A small masked image model, trained from scratch.
Model: 11.4M parameters, 48-pixel images, encoder arch vit, encoder norm layernorm, encoder activation squared_relu, encoder patch size [4, 4].
Rows from block 2 of the encoder of a small masked image model, named by matrix and row number. Rows with one number within an expert belong to one neuron, the router's apart. Each number is 50 + 15 x the weight over its row's rms, rounded and kept within 0 to 99. All counts start at 0.
Before each expert's rows are labels from the 100 images, of 14976, where the router gives the expert most weight on average: "top examples" is what is common among them. Only what is clearly more common there than usual is listed. The data: views of escape-time and Newton fractals.
# router: router (encoder.blocks.2.mlp.router.weight, 4x192, trained with AdamW), inputs 117-155
# up: expert up (encoder.blocks.2.mlp.up, 4x384x192), inputs 117-155
# down: expert down (encoder.blocks.2.mlp.down, 4x192x384, transposed), outputs 117-155

# expert 3
top examples: vivid; sine Julia set
router.3:36 60 67 41 65 49 53 38 22 68 56 41 44 65 53 56 63 21 31 23 49 61 60 48 61 41 67 52 45 82 71 44 27 64 63 58 57 44 30
up.0:35 62 71 84 37 50 40 50 36 63 50 69 60 53 40 43 23 59 46 43 60 50 37 59 52 44 46 39 60 40 65 58 61 07 59 49 38 62 40
down.0:62 48 63 44 63 39 77 49 36 33 46 23 40 49 49 38 67 46 46 61 45 66 59 40 57 50 66 75 58 53 54 52 28 49 47 51 43 50 38
up.1:36 63 98 40 46 51 56 48 64 60 49 64 48 35 35 56 58 37 57 50 64 32 24 29 62 43 59 51 47 42 30 69 27 26 53 29 51 46 52
down.1:54 69 50 67 49 41 38 39 56 42 28 66 64 70 65 61 19 57 28 38 29 69 64 56 40 46 54 76 47 63 62 77 67 60 68 69 55 41 59
up.2:65 50 45 52 68 75 41 69 32 67 58 42 47 43 51 50 52 39 64 47 59 55 08 27 76 59 40 55 00 47 76 57 61 37 55 32 53 59 57
down.2:58 21 21 41 58 22 44 64 52 59 46 49 54 65 85 49 37 55 39 67 47 71 34 45 37 54 31 74 68 56 76 36 42 50 56 47 55 37 44
up.3:56 49 48 80 32 44 57 61 64 88 41 55 35 51 57 26 58 60 43 26 44 56 57 50 39 75 61 65 43 66 62 54 45 68 60 61 34 25 38
down.3:52 40 39 32 83 79 66 76 29 54 62 66 32 44 60 41 57 52 61 57 71 49 45 59 56 67 35 62 34 50 22 44 55 50 42 71 43 26 59
up.4:50 56 65 46 53 47 41 19 43 43 67 24 58 33 69 42 25 40 47 62 65 45 41 59 64 58 53 46 48 66 46 53 41 65 31 61 61 57 42
down.4:53 41 30 53 56 46 63 57 54 56 41 27 67 54 46 59 68 68 36 34 44 72 06 22 42 55 71 74 33 27 69 60 49 47 70 64 55 40 42
up.5:55 52 50 43 22 55 71 54 69 70 57 59 62 37 42 44 60 42 66 47 39 58 47 53 36 13 64 49 48 50 40 54 55 63 69 68 53 39 60
down.5:58 50 77 36 46 43 47 44 39 11 40 19 32 61 41 34 57 84 50 59 43 44 68 69 59 60 43 65 40 44 72 56 48 39 46 36 35 50 45
up.6:34 62 44 38 53 65 56 42 15 47 66 27 52 59 67 51 58 64 60 64 32 60 41 52 31 51 37 56 48 63 57 57 48 34 60 72 42 41 17
down.6:65 29 66 57 46 50 50 60 68 49 61 53 61 26 28 50 37 38 55 54 60 56 32 61 67 38 48 63 40 27 47 53 66 82 76 41 68 61 56
up.7:26 40 37 53 62 41 70 62 56 33 39 58 34 43 30 47 34 40 56 47 38 59 50 28 70 50 45 40 47 58 69 75 39 79 42 61 50 39 55
down.7:52 63 67 75 63 47 51 39 44 47 44 47 73 68 69 57 56 54 39 39 36 48 59 32 52 60 52 99 37 55 46 60 53 30 72 21 32 58 56
up.8:67 49 59 29 42 46 53 63 56 45 41 13 66 42 34 52 54 52 83 84 57 46 52 42 55 45 66 56 40 66 63 26 59 75 65 39 65 38 39
down.8:70 52 29 63 32 43 57 16 36 48 25 53 49 26 72 43 63 36 35 61 58 44 52 56 41 65 07 70 30 44 66 82 76 45 43 44 53 44 42
up.9:35 31 25 25 46 46 60 43 85 54 63 59 40 28 50 46 47 20 37 31 48 76 58 24 66 58 39 61 34 60 69 31 64 51 66 60 72 41 22
down.9:48 42 53 59 60 65 51 60 39 61 16 46 60 76 45 30 65 67 45 34 45 51 22 51 82 25 56 71 34 33 60 37 42 48 41 70 49 28 66
up.10:71 69 57 54 61 30 58 42 55 61 31 61 54 43 67 59 61 43 62 57 55 92 52 72 21 58 38 40 27 49 35 41 39 56 17 45 40 58 49
down.10:64 71 65 35 19 30 36 77 62 61 52 65 33 52 18 29 54 54 40 51 45 46 08 59 53 60 49 58 60 48 43 64 44 71 63 30 49 61 59
up.11:46 41 33 31 60 36 81 63 68 57 34 67 44 96 42 65 35 52 71 36 24 61 44 56 40 38 46 17 47 38 56 28 56 58 51 48 52 62 62
down.11:69 23 51 53 62 45 41 44 60 46 72 35 46 32 55 51 64 57 56 52 65 40 53 51 38 49 90 51 49 78 66 36 27 40 82 59 65 40 34
up.12:95 59 57 25 68 43 55 55 45 70 47 65 37 37 70 41 55 59 61 64 56 37 51 45 56 49 48 49 46 57 53 61 40 34 21 61 08 68 80
down.12:43 66 38 62 31 59 69 14 38 49 81 38 99 54 36 44 38 63 72 51 45 59 50 47 52 43 18 53 63 24 55 52 65 46 63 69 52 42 42
up.13:54 52 72 44 68 43 61 68 60 37 52 49 52 67 62 43 21 58 58 30 74 32 34 35 37 52 40 43 52 61 34 75 44 57 66 63 56 45 56
down.13:36 62 35 39 10 50 57 39 44 54 28 68 54 48 42 65 55 24 35 25 60 47 79 53 55 49 46 68 34 68 61 43 37 61 76 39 71 50 58
up.14:13 19 37 34 67 36 38 25 58 20 51 68 37 58 71 70 57 54 32 79 43 60 45 51 62 45 61 67 48 41 66 45 47 55 60 54 85 39 35
down.14:44 48 33 42 73 56 27 55 36 59 14 53 64 53 49 32 48 50 26 75 42 72 51 45 65 33 46 84 42 36 62 26 47 72 54 46 45 57 67
up.15:65 52 31 41 35 53 50 74 72 52 42 37 29 56 64 58 42 51 50 38 64 68 73 55 63 74 53 36 45 58 71 56 46 41 52 28 26 29 82
down.15:60 77 50 79 63 39 47 55 36 52 38 66 63 47 60 47 59 36 54 54 50 26 57 49 41 38 77 41 61 70 80 63 64 67 33 22 63 38 43
up.16:29 33 42 49 59 19 37 59 61 64 45 13 34 48 45 38 45 39 32 50 44 55 41 67 56 36 52 31 85 65 34 59 53 50 59 51 26 29 49
down.16:61 51 67 72 52 43 82 44 35 25 72 58 67 44 78 37 43 59 57 53 61 38 56 63 44 39 25 28 48 34 37 25 56 27 47 52 36 87 39
up.17:29 69 37 77 35 48 59 19 48 54 55 48 48 55 64 49 74 35 66 56 31 53 48 51 36 22 45 57 71 42 49 56 22 63 50 70 79 56 59
down.17:45 34 51 41 59 60 44 27 49 51 54 45 66 37 47 58 32 51 38 85 56 29 55 53 39 55 47 64 15 67 33 41 64 66 25 29 38 49 34
up.18:57 31 57 30 33 60 52 48 52 39 56 43 22 89 59 62 31 60 47 36 50 47 48 58 20 50 65 22 52 84 57 75 51 62 39 48 48 47 49
down.18:27 46 57 51 41 46 38 66 73 23 49 56 51 69 47 36 43 40 47 64 45 48 37 22 65 58 85 75 44 42 69 64 51 62 62 60 30 48 64

# expert 1
top examples: vivid
router.1:58 26 60 65 54 56 45 61 50 46 46 53 52 43 35 73 46 59 67 54 57 29 53 41 40 21 77 49 78 38 40 39 31 71 42 54 28 51 44
up.0:54 77 70 45 23 38 66 40 49 34 37 54 65 46 74 45 50 56 46 51 57 54 70 45 46 44 50 51 62 61 58 47 42 59 66 55 47 57 48
down.0:24 61 25 52 48 24 50 75 35 33 41 29 57 51 52 34 34 37 34 51 59 67 26 44 87 43 39 68 43 65 39 66 46 63 19 46 55 61 46
up.1:80 49 24 55 71 67 47 85 35 59 55 40 31 51 54 48 58 73 46 23 48 41 54 35 53 59 27 56 13 40 54 74 51 52 62 46 70 43 56
down.1:39 37 39 34 51 43 55 67 40 49 77 48 71 66 70 59 51 51 35 42 78 55 51 62 14 52 40 88 71 69 28 28 61 49 61 56 23 50 48
up.2:42 55 56 55 67 55 55 81 81 37 54 48 43 61 43 75 74 53 71 47 88 53 60 31 44 61 36 69 48 37 61 65 24 44 55 65 61 38 49
down.2:57 27 59 65 53 46 58 44 51 79 40 49 38 36 82 53 52 51 38 47 45 58 34 54 63 73 61 55 66 39 48 30 62 28 43 62 45 63 62
up.3:47 56 50 43 49 69 75 49 59 60 80 67 59 39 17 03 61 65 48 52 48 59 55 63 58 53 57 73 44 55 57 53 40 28 52 46 38 48 34
down.3:40 66 23 31 51 69 41 73 51 36 16 37 36 73 67 42 44 30 30 27 40 42 46 36 48 65 45 56 48 57 40 42 52 51 63 63 62 48 53
up.4:56 57 55 46 85 43 49 30 57 15 67 60 65 58 45 58 58 25 38 43 47 31 66 28 63 52 36 59 49 39 48 48 27 64 40 47 76 54 42
down.4:81 40 60 53 23 43 64 68 53 67 99 59 30 58 41 36 00 96 40 48 43 60 77 59 41 68 54 52 67 62 35 38 59 56 64 49 48 38 34
up.5:77 74 64 42 62 36 82 42 43 44 56 66 54 70 36 47 55 66 70 22 31 57 50 37 47 73 52 45 30 57 65 67 64 55 50 61 51 71 31
down.5:60 22 57 84 47 25 26 57 61 58 52 47 15 53 58 33 51 50 60 49 61 47 67 35 47 40 41 45 71 54 32 58 54 71 46 42 40 32 47
up.6:55 46 48 63 59 74 56 58 40 52 60 35 43 65 27 57 47 59 65 61 61 19 64 34 43 11 46 55 53 56 88 81 61 52 44 60 43 27 37
down.6:56 58 06 65 78 32 68 52 52 44 44 82 63 54 50 30 53 33 27 60 63 67 54 32 60 48 50 63 44 35 37 49 42 70 45 39 06 53 59
up.7:28 34 55 50 45 63 49 49 55 64 24 61 51 60 51 38 55 39 65 49 30 34 48 78 36 34 69 56 48 56 54 44 54 36 80 69 61 50 26
down.7:18 34 59 37 61 56 24 54 46 75 48 19 51 59 27 41 47 60 90 48 48 42 32 76 48 56 42 39 56 40 63 56 45 60 43 64 61 47 48
up.8:92 45 71 47 44 47 58 59 50 54 71 41 33 32 56 64 51 58 28 49 63 68 53 47 28 79 30 56 47 73 57 46 66 57 67 65 34 54 44
down.8:51 42 37 40 74 32 45 83 47 31 55 56 28 69 41 61 54 69 47 60 66 45 67 32 53 72 36 28 42 30 38 52 69 62 63 49 61 79 80
up.9:45 50 51 16 67 45 58 61 40 39 37 39 71 62 50 50 48 45 54 64 37 43 45 41 52 62 60 48 52 44 39 60 78 16 57 54 52 49 61
down.9:58 51 36 74 29 72 43 45 51 59 28 69 43 46 63 42 54 63 61 40 17 63 55 63 67 48 74 45 65 50 70 44 17 57 51 56 73 46 53
up.10:56 73 36 48 64 64 31 59 64 54 50 46 35 48 41 58 64 25 46 67 38 43 46 40 40 52 72 33 62 37 00 63 52 31 39 16 62 53 68
down.10:52 51 63 43 42 66 57 75 43 34 44 39 60 40 82 37 47 80 50 62 55 95 66 47 43 29 59 30 57 34 45 58 70 57 47 67 39 58 76
up.11:37 47 61 31 33 44 57 64 54 54 61 66 67 65 51 66 35 51 38 55 32 32 56 67 22 50 58 30 50 37 42 59 59 60 49 62 77 48 46
down.11:55 54 35 41 61 28 45 32 29 59 50 66 43 40 67 48 71 15 44 66 58 46 41 27 67 68 40 96 48 44 63 64 09 42 77 24 54 37 40
up.12:20 62 56 56 67 19 39 52 65 40 49 38 45 41 55 46 47 64 56 54 52 41 45 26 50 52 60 18 41 42 46 29 59 70 77 42 65 59 70
down.12:32 51 76 51 32 44 71 65 33 53 41 55 92 57 53 59 46 20 45 54 45 67 45 64 50 55 45 54 34 43 35 81 41 42 60 39 33 56 54
up.13:34 46 64 40 34 67 37 37 50 58 51 46 77 58 64 53 72 57 65 73 69 35 66 40 76 60 51 29 36 44 35 63 65 56 82 51 52 37 46
down.13:66 60 40 43 34 47 75 40 61 51 40 73 02 52 53 50 45 49 62 73 22 54 34 30 42 37 85 42 56 70 51 68 79 43 39 33 60 53 55
up.14:38 66 47 33 38 59 33 66 29 64 68 52 49 51 47 49 36 44 09 41 39 39 43 65 58 47 66 73 58 64 55 91 67 46 35 46 44 59 27
down.14:47 65 37 46 30 37 58 42 32 46 41 46 46 52 54 49 58 37 72 43 64 54 35 49 28 70 26 43 42 81 63 65 67 54 35 46 71 35 71
up.15:43 29 61 69 42 47 71 57 64 60 45 41 63 38 27 58 43 41 63 59 73 47 74 58 30 41 37 52 84 33 46 29 37 55 69 74 65 42 36
down.15:80 49 75 63 61 39 44 52 52 51 50 28 45 34 59 53 27 50 58 76 49 11 49 32 61 53 27 62 77 58 66 61 56 57 37 26 60 27 45
up.16:26 45 58 29 39 58 45 52 60 75 38 65 60 60 57 37 35 39 50 63 67 58 80 91 02 75 67 34 49 47 53 37 56 70 49 74 15 39 47
down.16:47 62 57 41 67 43 62 57 56 39 51 30 58 66 55 63 26 49 44 45 25 32 48 51 59 65 43 72 60 75 34 45 41 08 53 35 61 23 46
up.17:60 44 54 39 43 63 19 31 76 48 63 10 29 52 71 51 22 84 57 45 49 34 53 19 66 51 38 68 63 53 44 22 54 73 27 59 66 72 49
down.17:39 36 41 48 51 48 72 53 37 53 82 53 63 35 57 17 57 55 41 60 30 87 54 68 48 60 49 42 48 45 40 62 73 43 50 67 48 25 16
up.18:43 50 48 61 18 30 58 74 53 59 61 63 76 63 61 33 62 57 61 32 79 06 47 78 44 28 55 54 33 63 61 57 57 54 45 35 58 43 63
down.18:25 59 68 77 64 52 50 34 52 39 62 38 60 51 39 62 38 49 40 49 59 40 27 31 30 69 64 67 59 59 70 39 31 37 49 64 00 43 45

# expert 2
top examples: vivid
router.2:70 55 41 44 46 53 47 51 55 37 71 47 40 34 84 65 49 31 57 54 49 52 61 64 61 62 24 58 32 58 11 44 47 38 68 50 41 60 32
up.0:58 36 45 60 37 46 21 36 39 72 21 26 40 52 13 43 76 67 52 53 74 52 39 12 29 55 54 48 96 64 64 62 53 22 26 78 53 55 16
down.0:44 50 33 62 56 48 37 72 69 50 54 40 55 53 63 69 49 42 49 29 60 61 39 53 74 95 51 58 37 33 70 80 36 34 45 50 40 28 51
up.1:68 65 43 36 71 61 46 33 64 53 44 49 75 48 63 75 50 51 81 40 40 40 45 41 36 88 36 53 56 39 29 64 54 56 72 49 53 60 26
down.1:45 30 53 52 44 39 47 62 47 75 59 48 52 36 47 85 55 46 46 43 48 60 47 57 46 40 74 68 29 53 65 34 52 16 48 45 46 52 50
up.2:56 61 65 59 29 48 38 52 36 41 30 43 40 44 63 78 53 55 21 39 42 44 27 39 46 72 29 44 77 51 24 17 64 62 75 56 59 78 51
down.2:23 27 55 34 42 42 35 79 58 53 61 29 58 38 43 51 37 35 62 40 53 60 56 93 48 71 60 52 49 59 89 48 30 47 54 40 55 51 41
up.3:54 36 37 60 37 52 54 38 78 49 53 39 09 51 34 48 30 44 62 47 49 24 69 46 57 56 41 78 77 59 70 40 48 50 77 53 17 37 48
down.3:47 97 64 48 26 29 36 39 42 30 41 54 66 69 44 64 69 37 90 33 62 32 50 72 38 49 62 34 42 64 41 52 58 55 30 34 14 63 39
up.4:50 52 56 52 29 69 47 51 83 87 66 58 58 33 57 49 49 58 64 34 39 45 46 29 40 42 36 33 29 49 38 30 60 60 38 60 40 43 47
down.4:34 45 27 34 47 35 64 66 35 30 52 53 38 25 38 47 68 34 13 46 39 54 38 63 50 80 48 49 62 63 64 45 38 70 91 30 42 50 56
up.5:66 32 72 36 55 63 50 63 48 66 64 44 72 63 89 39 43 84 56 45 46 47 66 62 67 51 52 16 28 33 50 19 49 65 49 50 61 48 59
down.5:50 62 39 65 57 65 46 86 38 46 51 53 52 46 31 47 69 66 27 63 31 36 38 60 46 34 65 50 71 75 64 69 70 59 40 62 43 48 30
up.6:66 77 48 34 40 32 29 33 50 54 57 62 45 32 61 72 70 45 58 75 55 46 69 56 30 52 43 65 60 40 52 85 21 20 59 39 80 58 67
down.6:17 33 48 11 39 49 41 48 58 70 55 56 54 61 40 53 19 57 59 21 36 48 19 36 78 38 39 72 36 54 59 40 79 55 47 70 41 45 29
up.7:17 61 53 45 40 23 77 23 43 53 48 28 68 44 49 83 21 55 39 44 48 37 52 52 51 41 61 50 55 69 36 53 50 54 62 49 33 54 84
down.7:38 79 44 75 67 43 39 39 55 41 73 62 24 27 39 34 56 39 60 81 69 55 59 41 76 75 34 63 57 46 53 73 69 36 35 29 40 47 38
up.8:59 59 54 40 60 68 45 48 27 55 43 49 58 47 50 47 18 56 37 47 44 64 54 62 67 85 38 36 44 53 37 42 59 48 49 42 22 60 58
down.8:50 40 48 50 50 67 54 39 43 48 52 53 41 50 15 41 71 36 21 47 47 50 36 41 65 53 69 52 51 59 84 38 64 47 61 29 47 33 45
up.9:36 46 48 76 26 33 53 70 29 74 54 61 61 47 57 42 53 54 57 72 51 42 61 69 35 54 45 37 52 38 68 53 59 21 40 64 29 62 76
down.9:36 37 45 18 40 80 48 48 66 29 45 56 55 55 43 54 65 49 53 53 40 41 36 54 53 65 49 99 51 43 24 67 53 66 45 59 56 45 29
up.10:40 58 44 56 30 50 57 58 64 74 41 55 51 73 42 44 71 40 43 55 58 38 37 45 77 77 64 48 54 52 41 40 49 38 78 69 75 46 84
down.10:27 68 43 36 72 42 41 30 63 25 65 43 49 63 68 67 40 77 56 67 35 56 32 55 19 38 43 67 60 63 48 43 39 51 32 17 61 41 70
up.11:23 59 62 41 73 59 27 58 82 52 75 53 69 62 47 62 65 74 48 57 36 30 32 35 31 56 67 41 48 55 62 48 53 54 45 43 49 59 38
down.11:50 68 48 52 60 44 49 78 58 46 38 42 53 43 63 47 38 58 48 62 42 62 34 44 57 81 70 48 67 46 48 09 31 35 60 64 54 54 57
up.12:53 21 70 66 29 57 50 54 47 74 65 63 33 51 54 55 44 21 71 28 53 71 49 48 30 51 36 33 44 41 38 44 59 25 35 59 50 63 34
down.12:75 68 33 43 20 70 68 31 61 59 70 37 54 62 62 50 81 45 36 50 40 69 65 59 33 37 62 65 83 42 62 79 46 56 55 59 66 35 67
up.13:54 68 38 28 53 45 45 30 49 79 85 26 46 56 55 55 43 32 26 64 41 43 55 38 68 33 57 51 36 49 18 41 55 60 52 49 68 61 51
down.13:36 69 42 43 36 52 47 52 44 49 56 32 27 43 27 57 42 52 60 58 55 56 41 54 47 50 69 99 68 62 88 34 81 69 60 38 72 50 81
up.14:33 50 36 59 50 48 39 31 31 10 64 56 18 62 64 52 48 53 55 58 67 28 54 30 18 42 47 35 31 44 42 45 58 51 67 42 72 57 52
down.14:60 55 32 43 53 58 51 74 86 51 22 44 54 42 51 55 52 20 57 48 30 58 45 66 63 38 45 73 44 43 51 42 54 53 36 45 55 89 34
up.15:51 32 55 40 63 41 61 61 62 10 65 33 63 62 51 33 36 53 52 48 90 62 40 30 83 73 33 59 34 34 39 51 59 54 66 48 45 70 46
down.15:20 72 43 26 10 68 32 52 53 35 25 59 55 32 37 66 47 42 70 48 20 43 42 55 26 46 48 68 48 48 71 53 42 56 60 48 22 50 40
up.16:28 54 36 52 64 47 38 56 34 48 58 51 66 52 70 60 47 53 47 51 56 79 46 40 39 58 46 38 35 30 44 31 33 34 59 53 40 55 76
down.16:40 46 61 58 57 26 65 59 78 57 53 23 52 76 52 38 56 42 51 49 70 49 36 75 59 57 47 51 59 46 57 45 52 59 66 56 52 77 32
up.17:55 54 56 52 52 54 61 39 38 44 63 47 53 74 74 57 44 71 43 28 42 63 57 44 46 65 53 54 71 86 23 68 49 69 33 66 63 55 44
down.17:22 50 56 59 52 47 60 49 48 57 52 63 36 37 25 45 57 44 49 43 69 46 41 56 54 73 59 58 32 38 87 30 42 50 62 47 41 52 58
up.18:38 17 32 31 35 36 44 70 46 51 52 41 29 50 24 44 57 37 29 57 59 68 43 43 15 55 65 27 52 89 34 62 29 67 56 70 55 48 77
down.18:44 48 42 77 55 33 37 22 37 43 65 66 80 64 73 59 35 49 39 57 36 32 62 54 37 31 39 58 40 56 30 50 57 25 63 25 24 39 57

# expert 0
top examples: grey; burning ship
router.0:43 54 57 48 47 32 40 50 53 57 35 60 87 80 37 38 37 66 71 40 26 76 35 49 53 71 46 82 49 29 59 66 51 50 46 26 52 58 86
up.0:65 50 50 67 43 42 43 71 77 44 30 40 39 52 31 71 55 53 57 30 64 50 42 57 34 31 63 00 72 37 58 38 58 55 56 34 51 66 68
down.0:61 29 63 47 32 55 40 54 65 63 29 41 38 62 39 46 29 67 67 44 42 49 59 69 46 36 38 94 49 52 77 42 59 32 58 42 61 43 47
up.1:86 36 30 73 61 63 57 16 43 82 49 51 62 40 34 36 49 59 46 55 39 41 64 58 37 34 54 23 54 47 58 53 63 45 28 48 45 14 65
down.1:67 30 66 48 73 42 53 70 68 37 43 71 51 63 50 39 35 64 57 46 85 65 51 56 45 49 35 77 62 60 30 81 71 55 34 38 63 25 42
up.2:69 60 55 62 81 52 68 48 57 57 41 24 58 53 47 55 46 69 39 47 64 79 67 71 60 66 63 36 65 46 59 29 51 65 60 49 51 46 67
down.2:26 68 58 35 54 32 24 54 54 42 39 51 55 59 39 53 45 68 57 78 83 59 61 46 52 66 37 36 33 46 70 59 56 62 30 39 59 50 39
up.3:35 54 52 61 26 59 44 47 42 58 14 31 74 45 26 68 36 69 34 77 83 57 64 44 56 41 55 33 49 40 43 47 60 67 58 38 49 42 59
down.3:36 23 48 49 73 73 63 51 54 70 58 28 41 57 53 25 66 22 55 60 71 53 36 53 41 36 38 50 53 62 53 62 41 32 81 22 60 37 23
up.4:43 76 40 70 23 78 36 52 55 51 57 53 46 28 56 45 50 65 62 36 47 64 47 66 61 50 66 41 33 44 54 18 24 62 43 60 50 27 59
down.4:40 46 73 63 48 38 53 60 52 53 34 73 79 45 43 32 59 35 60 47 29 10 30 50 39 54 50 65 61 52 82 32 39 51 45 43 61 58 56
up.5:54 60 30 30 45 44 36 72 81 32 46 30 45 51 30 41 41 20 86 65 53 60 57 61 85 21 53 41 63 50 46 57 51 54 20 54 58 35 23
down.5:57 39 75 71 48 70 62 49 54 27 39 41 46 61 67 34 54 59 52 64 55 46 27 23 82 39 29 52 50 70 29 54 68 32 61 41 40 43 47
up.6:60 48 55 45 60 51 68 47 61 64 32 37 36 56 53 00 65 40 58 43 53 53 69 22 50 67 43 40 36 29 19 65 90 57 43 65 80 70 63
down.6:49 48 52 51 68 45 42 40 21 05 46 45 45 44 46 39 27 44 47 47 54 65 64 66 48 15 71 41 56 78 44 58 55 54 77 44 48 49 36
up.7:73 81 69 63 77 55 56 26 61 73 40 68 62 45 49 40 26 57 49 17 54 38 50 73 65 32 37 20 48 48 66 50 40 52 31 54 34 51 14
down.7:49 51 58 71 65 49 55 56 33 32 80 42 37 49 35 66 48 44 60 50 26 56 57 40 65 43 44 63 29 42 54 45 60 54 55 38 55 54 70
up.8:63 68 49 62 00 66 35 77 52 39 63 23 49 40 39 70 79 61 66 35 45 37 64 40 50 41 62 18 46 46 51 69 42 63 45 65 34 39 59
down.8:62 57 37 25 67 65 88 18 63 29 39 50 38 57 56 54 85 69 40 44 67 55 48 45 43 91 44 48 53 58 62 64 19 54 55 32 36 38 42
up.9:61 52 48 36 40 47 54 75 24 55 62 25 38 91 42 81 53 59 51 37 46 54 47 81 43 22 47 38 33 54 55 34 57 80 52 69 57 55 41
down.9:38 61 53 43 51 29 59 48 31 57 26 77 70 60 45 36 44 63 85 43 62 67 38 42 48 59 26 58 57 39 26 69 33 22 46 57 47 70 57
up.10:54 26 73 44 29 43 79 33 53 57 60 38 74 51 59 79 43 42 37 58 49 32 66 56 60 49 65 22 63 55 24 41 62 37 27 68 74 57 47
down.10:69 27 70 58 59 56 54 40 47 39 36 73 49 65 48 14 62 57 39 40 49 34 36 43 47 45 68 42 42 65 48 55 68 69 39 47 27 69 73
up.11:52 64 73 40 54 72 54 14 72 55 69 41 71 47 41 47 47 44 44 44 67 33 66 60 49 33 60 45 26 40 59 53 34 38 34 50 43 44 65
down.11:36 59 56 71 74 36 39 43 56 57 42 32 41 26 61 43 59 43 55 41 41 48 48 22 31 64 50 18 38 56 55 44 60 34 42 60 63 52 72
up.12:20 71 45 52 38 38 49 51 62 70 86 43 47 59 24 51 51 65 47 33 48 16 92 28 49 26 46 36 49 37 55 46 52 53 26 74 66 41 43
down.12:60 53 48 32 34 63 21 41 46 25 40 65 28 42 21 65 19 45 63 34 48 67 59 60 47 28 47 36 21 52 53 69 78 37 61 64 45 31 50
up.13:47 74 13 48 53 52 61 46 52 81 43 22 56 31 62 65 54 58 67 63 72 45 55 73 48 38 43 48 51 41 46 57 53 61 62 82 53 44 31
down.13:36 46 47 31 52 23 59 40 35 46 62 48 37 42 38 43 55 51 61 45 42 57 45 48 73 71 38 43 22 72 51 47 54 45 38 69 46 37 55
up.14:52 52 64 54 69 56 44 30 51 56 47 66 43 70 36 54 36 59 19 52 53 35 53 66 38 53 35 41 59 36 19 42 68 38 56 87 42 29 54
down.14:46 50 38 27 64 54 39 38 53 53 52 56 30 65 53 60 52 63 57 68 35 59 54 23 61 47 44 62 39 10 47 80 65 37 57 26 61 52 57
up.15:66 33 57 61 31 69 40 41 65 33 72 52 48 57 36 47 36 50 66 44 34 55 84 45 86 61 63 63 59 74 57 60 34 47 64 62 55 64 36
down.15:47 57 37 46 44 71 49 69 41 52 26 52 53 66 16 23 61 69 27 81 33 15 49 63 56 59 30 55 64 52 60 53 66 34 35 46 24 44 61
up.16:52 68 38 25 44 34 62 24 55 70 26 39 54 35 47 49 24 59 51 41 56 67 72 52 54 55 53 31 41 40 58 83 63 48 33 72 54 32 60
down.16:56 59 40 60 66 00 52 49 47 31 47 54 59 69 58 34 59 40 55 59 44 29 54 34 39 29 49 70 65 61 16 33 44 68 47 60 61 62 78
up.17:46 34 71 57 53 51 58 38 65 72 53 42 54 23 24 50 24 58 57 33 57 56 53 57 48 42 44 35 33 54 59 36 50 60 70 54 58 39 56
down.17:63 58 16 41 72 64 43 61 43 52 67 52 96 50 59 38 38 23 59 66 42 40 38 45 54 63 60 50 71 51 27 66 48 55 44 35 61 63 57
up.18:49 85 51 50 47 64 31 34 39 67 48 40 54 40 56 63 59 54 64 30 53 51 55 72 60 27 54 35 62 44 56 62 44 46 52 50 49 50 52
down.18:62 50 43 49 21 79 50 35 56 45 52 40 66 37 44 49 49 52 49 39 27 50 27 74 63 58 37 56 28 66 82 12 31 45 30 24 42 50 57